python train.py --arch="vit" --model="image embedding model" --dataset="analogue clock faces" --train_examples=97500 --image_size=64 --crop_scale_min=0.8 --horizontal_flip=false --translate=0.06 --color_jitter=0.1 --targets=["marks"] --num_classes=4 --embedding_dim=64 --norm="rmsnorm" --norm_position="sandwich" --activation="swiglu" --mlp_ratio=3 --head_dim=64 --fused_qkv=true --bias="none" --qk_norm=false --parallel_block=false --inner_norm=false --patch_size=[8, 8] --conv_stem=false --layers=8 --width=384 --positions="relative_bias" --pooling="mean" --am_softmax_margin=0.2 --am_softmax_scale=16 --init="trunc_normal_002" --optimizer="adamw" --lr=0.0014 --beta1=0.95 --beta2=0.95 --eps=1e-08 --steps=13200 --batch_size=256 --epochs=34.7 --lr_schedule="wsd_sqrt" --decay_fraction=0.4 --final_lr_fraction=0 --warmup_steps=660 --weight_decay=0.0
Rows from block 5, named by matrix and row number. Rows with one number belong to one neuron. Each number is 500 + 25 x the weight over its row's rms, rounded and kept within 0 to 999. All counts start at 0. Numbers have three digits each. After the name is the row's rms in percent of the matrix's.
# gate: MLP gate (model.blocks.5.mlp.gate.weight, 1152x384), inputs 308-383
# fc1: MLP up (model.blocks.5.mlp.fc1.weight, 1152x384), inputs 308-383
# fc2: MLP down (model.blocks.5.mlp.fc2.weight, 384x1152, transposed), outputs 308-383
gate.807 122:465471444507499527531513523492505564472510483512449507505469491466465478486508501520510398496514492513522496533510500516552523486543483485527496537537508513512542465465515472496516514488471470507473521482503523533512488506477497
fc1.807 129:533453509492516421494547507493517502495455568516504556462490478524476520499501460486506506531476521497521536506527517515485486486521508528511439511491500482533529528485505530451506524536526497512452547472482492500462459531509523
fc2.807 142:497527494501475537475480510523465500497522469458499551523498459475527449519473501485500524541496454479480494498530473484484491550507476534443502487535537533476463535473477496537492475491517556480530503530510505528505495468490495
gate.808 078:472470504477564509494523487532507495511516479543460499536514484456479474510448488505497495499542471478517481463506507518506514536508500489562544476506517491439562498484478474493507515492552484455506501525545517501487487535519485
fc1.808 093:463522537504524488468489455538503497502509511545509479486521448532477506468465487493503530482496477469467527499528516537461501510518488499505521511574542497490479495493521537481509486493548505470558533505499519489462473485483511
fc2.808 090:502500469506466481530495520472524477525506520478542523490513521479549526514501539475530516518457484511477513541493513513466543528509461541465480470519489498530447549472527496533503489514505526506519468496479477465494486502489486
gate.809 082:484495495477513528523481467520478507533509498517470501531487488462487481514507466504473485522529484496537463512540483499500519506481504453556499508484528504466544518543486505536507519482475493420502482501512511490510513537516463
fc1.809 072:523473528516511518444477470502477508510484492463520509506497457513511498515517480500478540481517509492546531463495465495477451514525525444474487519511497490512484480487473483542471512483494509469517466507524498512524451481469481
fc2.809 075:493515477525492481514516494490480529511519515505477501508535489496543544514584508478493535538509499480529477507470492516497498516459512529477510528505467502521477526484503474540501493509477531465509482502516487481533521496466499
gate.810 105:508557500518491523459505518495491517527519488488516462492508505514485507504493472499528470483485478523496527505501489483529482488515518469525546470473506480529484474544525501502538541474518441532504473516482466494486512485503490
fc1.810 084:502459507489532463491524477510543491512451506504504540495481502444498486520444522484509516490505522484561497487507533517450506533510480514495476479498474509469520511450476479456457471505480512479471510492510510500473473547509511
fc2.810 088:467554458531522509522494473516480511473560520510470473479486473520462517499508478525519476486516526522469466508472507501532482482478537518471508529486497485513422481501532508481501473488499481536506495455508497496495506442484543
gate.811 104:508512500468512504504450490527476498506485496541511466505446472523495492497458466499454512490522463472488522496521475474495483526525497504501585498523555499502495479487456540511514512469559477507516517494514520533443483494511497
fc1.811 106:508472536488484498526482491538483480502510550500543543509487447509514544459457485494507559502499519487477511522529456492473488521506460478477509504535513487554465494481476538520492525505555502490521521497486515496439481474501518
fc2.811 106:465510492517535518523481467515487504488523517525455466533520498498484528492527493513508499498535517539503467484481515515522509514461490500513521496472452477471521488489494428474524495498525484465516532504545474465505533491482516
gate.812 086:479515467492526533502502520516513517539516467510447482531506500492501487524493462467457517500548481503559470476515498496514478539472488509527560492473503496479526521539504477468534517451484478445532507518541501522469515509471499
fc1.812 077:462525470555459524497466564512518484521549470506492484501499508472525531475476459475497532467504464512496517488498514498503484501489481529482519481493525493504486509539499508516521472488509508482551469522520494508495502483455472
fc2.812 080:462472507488503499533542489498517505531507505485488500507522481476536510523479494502487542575538533484469479530528473526486516479464479532506470465529496512502508525498461494472512467476543525485552539537531524483485508500487494
gate.813 110:529504483474499517493530526470507519546481500477502482505469518505481528552485476442483475519503526474533528522505517524517493507466489484535543441488475471506507540537457508477507532483482461485469496513487509504475476512507471
fc1.813 135:456471501518510499534493500505502523454517482518462502519529465464513477459495545549509477485518466518471473497508484506521540500516487502513479533536527538481533485480534465495516488489537539491533517533546490488521521517493503
fc2.813 119:498467496463501500563525499483527497540493518503499504532538531471524552523503522484501509505492531524511493527481504522505515498459473503518464435477454488514482529479484459464539505491537486469501546519496489444483516509502490
gate.814 095:488513440454454518521463516504493520513497479496478475488493512488501473519480491476500436495499495515509487503495528502525502492499489529536549467467524479487555527529506499499536552458490467502452480496508476516518520531506494
fc1.814 096:529481558539544462498553512480531489521491545504504514484506495503479519481515513497479529518476504465505518484501484491494518465474512464504477501541489494509501497476447480476487480532492509460541513535519527464451465520520478
fc2.814 111:478451450526491506558483558476504512514519478509484458480494524499529481496531498498506489506501470523485506527488520521535529470500482505482495458513534491509482530521492476534530511457484504493496469535496491501478513490444466
gate.815 095:486472464457484522511491538491506518534483473500487472495500509497490459515485476484462443480522487483556507510497495530573513481485533473548550490485508492493539501507482496491513552452490482484510487509525495512513521527498495
fc1.815 088:472468487486469536532479522504501512518484472516505434477482527531480513504527458482452459485529483503528520544492537514559508488514511487521544510492534466535498486506481526516525529443488484521501482495506489511495499497496495
fc2.815 091:519489496493478486475482543483475453530504452482535498469480538490497456501476502474497488465471428494505561469546521487503508471548520507491522467481561475515521522526483510532522487487504513493532465546474496550506481500497441
gate.816 098:447441479478500540499526507524475530522511503480465527505484467465500452528446473486503496499547495508494483510541485520552508524535489486511464499510546519475521530468506500482509494479509500469513482492509485547477479538487489
fc1.816 092:471473486518511514480482480485491492523514514482515534494492455465489505529468435524522529479540524532481513495509450507506501527541483495465472478479535505481461512481513537495509478538507530518505484477454511537483468465455505
fc2.816 088:488484485551498456523565506448523495467496487517488508469508533452496495503488522509502483494481511488496525491504497498481501448517518515489469478544490516477518481517462471495465481504504516494488517536520515512507517472527510
gate.817 101:491504525526555503475483489523476562517474495489480468495484478461454520521451490546464479462571484506500527469483466475537482504513520443516507526497538467500507459493451498506478498506534485472520456536504509546501473501503442
fc1.817 101:546512517487531482477521509542461547517480509520497524510509493488521531455470510512461539500476453484510531484494452479490474492484539509475469510491501456532480487505458493510491501541510527490503519565490546510471489492505436
fc2.817 098:502525511499505488511528449532528509494515572537493501500539469462498567488482500512527505502511545530482485539504491499525480516500499482510501518502448499516526480516517488457481508531540486504505535462506474456481530467520552